{"mlp_ratio": 4, "qk_norm": false, "width": 160, "residual_init": "none", "orthogonalizer": "newton_schulz_5", "max_steps": 7000, "warmup_steps": 1400}
Rows from block 2 of a small sound classifier, named by matrix and row number. Rows with one number belong to one neuron. Each number is 128 + 24 x the weight over its row's rms, rounded and kept within 0 to 255. All counts start at 0.
Before each neuron's rows are labels from the 100 clips, of 14976, where the neuron reaches its largest size: "lies over" is the class under the peak. Only what is clearly more common there than usual is listed. The data: drum patterns on synthesised drum kits. In brackets: how many of the 100, against the usual share in percent.
# gate: first MLP gate (model.blocks.2.ff1.gate.weight, 640x160), inputs 128-159
# fc1: first MLP up (model.blocks.2.ff1.fc1.weight, 640x160), inputs 128-159
# fc2: first MLP down (model.blocks.2.ff1.fc2.weight, 160x640, transposed), outputs 128-159

lies over: kick (25 vs 3.3)
gate.22 [149 119 150 169 124 107 165 167 158 127 173 135 127  69  74 128  78 117 105 103 106 120 129 138  87 174 119 103 176 106  91 154]
fc1.22 [ 99 126 112 146 133 168 146 154  99 150 166  88 129 100 103 140  91 130 128 115 122 113 156 154 135  80 147 105 123 109 122 131]
fc2.22 [115 129 108 112 125 164 149 163 118 107 105 108 102 140 113 125 136 120 147 102 127  98 135 102 136 165  95 102 130 134 104  92]

lies over: snare (50 vs 1.3); clap (37 vs 0.6)
gate.78 [159 111 107 101  81 106 127 134 115 147  83  84 141 117 151 162 108  95 135 121 110 156  97 155 139 110  91 161  69 102 135 135]
fc1.78 [167 123 118 106 147 123 129 133 108 100 137 104 108 135 135 170  91 109 134 116 138 122 136 120 144  71 114  97 143 108 145 125]
fc2.78 [103 171 117 134  90 111 127 136 116  98 144  75  94 127 148 130 124 115 115  78 101 129 107 113 161 126  92  84  87 133 107 101]

lies over: ride cymbal (28 vs 0.8)
gate.532 [121 147 103 164 115 101 102 162 116 132 167 100 133 117  89 162 102  84 128 117 131  81 127 163 143 140 172  95 114 117 113 151]
fc1.532 [148 165 114 179  90 150 130 159 146 139 166 117 138 170  86 153  81 137 130 154 141  84 118 124 162 144 100 172 118 144 117 123]
fc2.532 [121 148 155 112  84 136 108 137 112 136 117 140 154 152 104 110  96 141 107 148 107 130 118 126 109 118 107 139 146 105 114 124]

lies over: closed hi-hat (30 vs 1.6)
gate.91 [140 148 162 142 115  98 123 146 123 117 165 150 157 142 116  94 108 135 139 135 143 129 163 147 175 172 117 110 121  94 147 142]
fc1.91 [142 118 115 129 120 104 128 112 148  99 132  61 139 140 133 117 108 129  95 148 126 103  83 150 124 145 113 103  86 142 120  99]
fc2.91 [143 129  81 131 125 124 134 137 158 149  94  69 146 143 115 127  77 147  79 146  96 150 144  93 133  98 101  96 117 174 149 109]

lies over: clap (36 vs 0.6)
gate.300 [127  98 125 103 154 144 112 120 133 138 102 145 142 144 105 133 107 151 152  96 100 110 106 133 134 133 104 169 152 143 155  94]
fc1.300 [118 110 115  87 166 130  99 100 161 116 133 133 148 128 124 148  94 132 141 102  99 142 124 135 145 118 126 163 131 151 162 116]
fc2.300 [118 160 126 109 131 136 146 128 126 131 113 130 139 130 140 129  99 148 122 141 152  84  96 114 179 168  98 123 113 149 135  95]

lies over: snare (48 vs 1.3)
gate.444 [150 132 145 140 106 128 124 129 100 124 110 142 105 108 148 125 100 102 106 166 148 138 125 104 124 127 103  85 126 103 115  86]
fc1.444 [160 144 133 138 141 134 137 176 144 184 171 113 126 110 149 120 147 125 145 146 101 143 151 127  91 105 145 128 111 120 120 150]
fc2.444 [104 131 138 126 140  97 133 152 145 102 125  94 122 151 114 171 131 113 144  99 132  99 101 123 140 124 114 102 114  98 120 181]

lies over: snare (56 vs 1.3); rimshot (36 vs 0.6)
gate.130 [158  92  95 101 172 121  88 162 121 173 122 139 137 119 129 130 130 146 126 149  96 135 121 125 138 135 119 139 166 175  86 115]
fc1.130 [128  91 130 126 138 122 144 154 170 122 145 127 151 104 127 109 148 156 132  99 163  99 127 139 155 114 104 141 163 102 131  94]
fc2.130 [125 144 120 135 145 108 127  91 146 115 123 108 171 108 141 161 109 106 131 127 130  78 134 110 127 108 117 149 103 156 129 124]

lies over: ride cymbal (31 vs 0.8); closed hi-hat (25 vs 1.6)
gate.616 [160 163 171 126 161 116  87  94  78  89  94 146 146 124 105 158 120  88 153 152 140 138 142  81 115 139 158 141 152 146 118 148]
fc1.616 [148 128  94 130 112  97 140 123 144 128 114  89  88 182 119 115 116  93 122  93  97 115  97 181 141  84 144 113 151 104 119 116]
fc2.616 [117 153 139 144  72 125 160 104 111 181 131 118  78 148 145 112 117  79 114 138  72 102 132 159 150 114 119 158 129  91 158 104]

lies over: closed hi-hat (34 vs 1.6)
gate.503 [131  91  91 138 127 140  89  96 113 120 150 150 138 150 118 162 143 147 104 115 117 160  88 115 134 152 107 115 150 132 137 112]
fc1.503 [115 159 154 128 103 130 143  73 135 118 141 150  81 159 129 104 132 143 175 119 125 138 161 147 120 118 120 165 152 109 137 149]
fc2.503 [128  99  93 125 100 157 124 110 189 137 126 149 117 127 150 146 107 145 119 117 118 149 181 154 101 151  87 112 146 142 160 126]

lies over: open hi-hat (36 vs 0.9); closed hi-hat (28 vs 1.6)
gate.585 [138 132 176 114 134 131 125 129 107 157 165 140 148  93 129 140 152 106 154  69  74  96 108 110  86  99  88 104  96 145 107 164]
fc1.585 [131 122 118 100 121 100 108  86 112 114  86 123  96 108 166 110 137 117 166 104 154 137 120 108 114  99 157 143 184  74 118 109]
fc2.585 [125 133 158 163 125 142 159 148 136 133 149 207  98 131 164 124 130  93 115 120 114 108  88 118 100 100 111 119 163 113 115 203]

lies over: shaker (32 vs 0.9)
gate.200 [186 128  58 131 148  75 108 125 136  98 134  97 154 110 105 131 103 139 128 181 111 132 124 114 157 125  98 139 153 150 109 143]
fc1.200 [161 151  99 159 128  79 124 121  96 133 146 151 110  82 107 155 115 121 144 159 131 130 114  91 156 111 109 149 139 101  99 150]
fc2.200 [133 145 105 173 111  84 121 133 117 102 112 160 131 134 200 130 121 145 106 137 141 127 119  97 113 137 101 150 114 139 124 107]

lies over: rimshot (70 vs 0.6)
gate.229 [123 150 102 146 128 130 122 159 161 138 130 132 116 119 135 112 129  89 127 164 152 121 106 106 159 162  94 143 107  82 151 149]
fc1.229 [151  73 140 117 157  97 156 119 117 128 119 126 145 104  91 134 139 140  92 101 108  79 124 150 101  80 121  89 139 127  52  92]
fc2.229 [167 136 132 106 162 124 150 151 176 120 113 112 122 139  90 134 135 121 120 145 113 147 147 148 119 105 121 144 147 130 102 138]

lies over: clap (39 vs 0.6); rimshot (27 vs 0.6)
gate.494 [101 136 129 137 146 167 138 159 129 114 149 182 149 165 130 117 113 120 156 106  80 140 135 103 160 141  96 170  87 110 101 103]
fc1.494 [117 126  84 106 114 135 139 154 113 116  85 113 151 130 141  94 140 153 154 112 151 162 122 169 184 139 103 140  92 137  94 158]
fc2.494 [109  96 145 108 115  84  92 152  82 133  74 100 136 150 123 103 119 148 139 114 134 162 161 143 118 132 116 158 130  97 116 140]

lies over: snare (38 vs 1.3); clap (26 vs 0.6)
gate.119 [102 108 125 112 155 143 125 161 164 135 154 105 146 135 109 127 107 103 164 102 148 158 131 103 154 140  73 131 157 103 134  95]
fc1.119 [132 156 162  83 159 125 145 122 105 124  92  98 115 116 118 126 171 110 136 107 126 118 124 164 172 105 108 111 109  83 181 117]
fc2.119 [104 108 116 119  95 141 136 107 146  62 131 142 146 121 145 182 142 162 111 126  96 152 147 121 145 157 108 112 127 163  90  95]

lies over: snare (32 vs 1.3)
gate.577 [133 133 168 110 109 175 111  97 118 114 140 143 142 126 153 145  97 109 121 169 134 101 115 140 155 137 109 162 130  90 122 125]
fc1.577 [ 86 135 119  91  88 114 114 129 102 113 132 174  93 117 134 103 184 139 110 120 132 151 141 132 131  87 127 128 169 158 146 123]
fc2.577 [124 191 126 137 127 137 117 129 132  90 170 138 131 107  86 123 126 153 117 114 118 140  95 129 160  93 105 149 167 116 127 179]

lies over: rimshot (27 vs 0.6)
gate.505 [102 127 118 130 123  96 127 150 166 165 129 120 162  99 112 106 131 120 109  95 138 163 109  81 157 104 110 120  97 102 104 103]
fc1.505 [132 104 105 142 111 141 145 114 134 158 116 108 155 162 104 161 131 112 104 142 129 100 110 117 124 195  95 151 131  98 101 151]
fc2.505 [125 168 165 118 132 111 119 126 119 163 107 104 130 141 130 159 146 151 130 132 145 146 127  92 149 113  80 104 122 135 128 130]

lies over: ride cymbal (28 vs 0.8)
gate.515 [116  76 136 174 166 127 153 133 131 145  63 136 117 150 172 146 117 149 167  94 127 125 135 125 129 139 145 149 130 116 136 139]
fc1.515 [149 127 155 163  97 100 125 112 131 103 109 144 133 155 126 120 198 128 125  84 127 133 143 143 124 100 149 104  81 122 111 124]
fc2.515 [116 126 125 111 124 106 125 127 141 154 150 137 140 106 113 148  72 175 112 121 121 162 133  78 144  99 157 144 114 133 128 140]

lies over: kick (39 vs 3.3)
gate.422 [ 87 113 147 135 131 156 152 104 116 144 134 109 156 145 154 100 126 139 125 103 130 162 159 135 128 113 114 145  71 154 110  92]
fc1.422 [181 172 117 109 154 123 127 158 134 100 102 160 111 132 147 137  80 122 100 119 146 119 114 145 154 132 131 113 195 118 175 162]
fc2.422 [ 68 132 145 140 102 140 122 109 154 116 102 130  98 152 135  76 180 131 168 107 132 147 182 169 146 138 138 133 141 121 110 154]

lies over: shaker (30 vs 0.9)
gate.617 [172 152 128 151 127 138 168 120 129 125 124 161 116 118 147 157 125 149 101 129 144 130 127 142 159 133 135 133 118 146 107 130]
fc1.617 [125 132 139 138 146 113 146 161 116  79 147 156 141 126 140 133 127 132 134 113 118 130 150  88 166 166 119 135 131 140 145 160]
fc2.617 [131 116 152 115 114 167 163 124 118  96 157 138 161 161  86 121  86 148 119  94 126 146 136 121  80 116 140 186 114  85 120 113]

lies over: rimshot (41 vs 0.6); kick (27 vs 3.3)
gate.364 [122 160 106 119 130 122 121 155 128 146  77 123 111 129 147 151 132 109 145 154 149 105 157 107 159 156 117 103  68 142 168 113]
fc1.364 [ 85  92 145 118 149 148 127 131 154 135 124 132 163 149 126 152 152 111 149 111  86  48 144 127 130 131 120 131 144 152 107 168]
fc2.364 [ 92 105  95 151 138 113 143 155 135 144 139 151  97 116 152 145 141 113 152 137 129 139 145 164  94 126 155 119 120 156 128 114]

lies over: closed hi-hat (41 vs 1.6)
gate.514 [167 135 121  98 149 144 142 151 150 193  94 151 131 118 135 138 112 128 157 123  95 118 143 125 106 144 112  98 152 140 117 111]
fc1.514 [124 127 124 126 151 141 114 130  99 135 145 124  81 103 177  73 164 104 114 161 124 113 175 139  81 130 142 123 136 128 113 123]
fc2.514 [127 135  93 123 143 146  96 123 144 122  94  99  99 113  86 121 136 122 120  93 137 119  89 137 119 126 189 105  81 112 100 133]

lies over: rimshot (41 vs 0.6)
gate.135 [127 131 108 141 147 162 127 136 159 147 154 145 152 117  93 158 162 134 111 184 137 114 123 101 109  48 155 132 115 125 101 129]
fc1.135 [ 85 112 176 165 147 185 152 132 156 155 148 108 162 141 111 148 126 107 131 159  86 103 171 114 117 110 117  97 135 147  94 154]
fc2.135 [115 146 169  82 141 135 152 162 100 111 113 161 153 128 120 115 144 102 173 133 123 114 170 123 177 114 115 123 150 136 113 133]

lies over: snare (35 vs 1.3)
gate.595 [145 129 118 133 139 132  89 112 133 145 172 144 168 100 114 112 144  76 141 154 104 153 116 112 142 124 122 159 156 115 150 131]
fc1.595 [119 111 134 123 163 200 134 155 128 125 118 108 101 134 115 148 139 145 114 112 164 121 128 129 143 133 153 105 106 137 147 176]
fc2.595 [142 122 132  99 133 176 148 153 150 152 107  85  91 147 146 111 152 155 132 150 135 133 137 110 125 134 150 128 117 123 160  90]

lies over: closed hi-hat (49 vs 1.6)
gate.484 [ 97 137 121 137 114 142 156 141 108 138 121 138  94 139 132 113 146 122 160  92 112 141  77 136 156  83 116 124  92 113 142 131]
fc1.484 [116 124 158  99 147 147 115 119 144 100 112 134 117 135 108 144 123 144  68 159 135 102 115 109 129 167 112 135 105 134 119 132]
fc2.484 [ 91 128 139 139 136 132 121 119 115 105 174 100 114 132 173  99 188 121 149 117 105 108 148 103 109 130 121 125 133 119 125 111]

lies over: snare (50 vs 1.3)
gate.219 [130 161 123 108 136  95  92 126 159  84 165 156 160  86 128 149  76 128 136  76 128 122 142 127 136 121 136 146 121 113 110 138]
fc1.219 [141 154 128 127 127 128 152  91 125 129 153 159 134  85 125 173 134 152 106 136 143 118  98 124 124 128  80  53 127 118 138 147]
fc2.219 [172 163  89 119 133 118 134 122 110 107 115 138  94 102 135 151 132 154 122 118  84 141 113 112 141 107  93 122 131 146 147 140]

lies over: closed hi-hat (61 vs 1.6)
gate.602 [ 91  88 136 127 146  89 155 133 118  98 132 126 145 131 141 130 130 110 112 119 102 168  95 140 133 121 115 154 133 131 118 128]
fc1.602 [184 141 136 122 122 118 146 113 126 133 169 178 128 140 140 153 179 134 133 147 132 156 121 147 123 120 137  91 160 125 120 117]
fc2.602 [147 186 122 135 182 164  98 115  99 144 123 147 146 125 162 142  82 173  81 127 115 140 111 105  95 108 140 126 172 104 144 129]

lies over: snare (35 vs 1.3)
gate.309 [130 120 104 139 119 128 109  99 118 125 111 168 124 107  98 124 142 145 156  38  98 127 137 165 139 171 128 147 159 152 130 108]
fc1.309 [187 132 145 148 155 124 127 124 130 150 150  89 146  93 124 175 147 177 106  91 111 139 166 111 138  83 136 153 164 145 145 109]
fc2.309 [153 175 123 132 149 137 153 119 124 100 150  89 132 141 126 156 144 109 131  96 111 147 128 126 164  96 126 117 158 136 172 100]

lies over: shaker (32 vs 0.9)
gate.208 [156 119 162 134 145 147 127  89 139 161 167 138 112 147 161 113 148 117 107 150 137 151 190  58 146 138 172 134 185 161 113 116]
fc1.208 [129 156 111 120 107 151  97 144 131 136 144 134 126 141 149 136 127 110 168 117 118 127 124 163 142 171  96 101 160 101 133 128]
fc2.208 [110 101 146 123 146 132  95  66 122 146 146 166 101 157 174 124 176  93 113 128 152 142 144  62 124 114 143 139 154 131 119 158]

lies over: ride cymbal (34 vs 0.8)
gate.270 [134  87  99 127 128 112 141 133 139 133 101  77 144 132 111 128 129 156 110 134 132 129 114 156 162 147  96 148 100 100 127 119]
fc1.270 [131 117 145 150 141 163 124  96 111 121 129 154 164 129 138 139 132 107 134 131 111 135 171 129 146 129 143 142  98 135 172 132]
fc2.270 [162 105 108 148 120  98 110 105 137 127 130 107 145 101 153 151 154 121 131 153 124 116 170 133 143 157 135 169  90 124 155 137]

lies over: closed hi-hat (45 vs 1.6)
gate.361 [118 122 101 135 192 125 127 163 116 116 113 117  91 137 100 103 111 124 139 135 209 160 111 148 169 105 105  83 128  80 142 119]
fc1.361 [133 146  97  81 118 153 107  65 165 123 156 165 135 123 152 128 149 113 130  94  80 128 126  85 110 152 138 118 152 158 147 127]
fc2.361 [127 136 156  92 118 163 150  93  99 145 184 163 125 119 151 120 127 110  99 151 133 126 161 111 100 150 117 161 175 127 134 138]

lies over: shaker (35 vs 0.9)
gate.93 [115 117 127 145 189 105  91 120  89  87 123 136 133  95  82 116 125 143 143 108 168 100 132 155 107 130 136 112 109 124 111 169]
fc1.93 [178 138 114 129 133 101 118 107 142 152 139 121 119  92  86 152 105 168 151 132 116 124 131 126 139 127  99 133 129 145 129 158]
fc2.93 [122 155 119 114 131  91 165 120 122 126 108 124 126  87 152 121 127 140 155 141 139 109 154  93 102 161  87 138 139 165 136 119]

lies over: rimshot (40 vs 0.6)
gate.193 [135 104 132 113  76 104 124 153 137 131 120 149 146  99 131 123 112  97 117 120 101 174  95 101 157 165  87 104 103 134 137 161]
fc1.193 [141  89 176 114 112 103 131 153 139 110 127 141 106 105  98  76 115 118 157 132 103 133 165 125 103 144  86 203 145 125 142 128]
fc2.193 [141 134 127  94 156 140 108 106 145 130  99  94 143 133 164 127  99 114 131  96 143 116 101 180 129 113 125 124 154 129 139 113]

lies over: snare (51 vs 1.3)
gate.449 [136 143 155 125 152 107 128 138 116 106 130 154 129 127 140  95 132 137 128 137 137 104 108 132 128 157 144 126 133 138 124 137]
fc1.449 [155 103 135 152 107 126 131  85 135 163 102 127 134 149  96 127  92 134 108 111 112 146 139 162  92 120 113 151 107 140 105 149]
fc2.449 [143 156 149 137 125 132 161 149 107 121 121  88 131 140 159 114 127  80  76  93 180 112  90 145 107 126  83 145 126 106 121 185]

lies over: shaker (26 vs 0.9)
gate.296 [163 152 109 118 129  96 137 132  95 141 164 141 168 122 113 130 118 138 121 109 166 164 135 129 169 133 114 133 155 167 108 116]
fc1.296 [153 105 163 145 134 113  94 124 180 108  83 151 168 142 164 133 142 157 130 173 120 144 109 128 140 158 116 129 124  99 135  96]
fc2.296 [158  92 120  93 149 139 123 141  89 148 134 116 111 127 117 123 126 109 118  86 129 133 117 160 123 109 116 140 147 122 149 126]

lies over: closed hi-hat (45 vs 1.6)
gate.197 [117 117  97 178 133 142  92 121 141 117 128 117  99 175  72 119 164 174  96 131 118 111 100 133 131 145 111 125 165 146  87 141]
fc1.197 [ 84 135  95 107 126 176 138 109 146 119 149 149 170  91 111 126 132  98 142 107 184  90 152 145 141 107 153 144 115  92 152 138]
fc2.197 [104 133 121 167 130 175 135 152 139 159 127 147  99 134  84 128 166  94 125 128 167 108 146 165  93 178 110 151 151 110 142  85]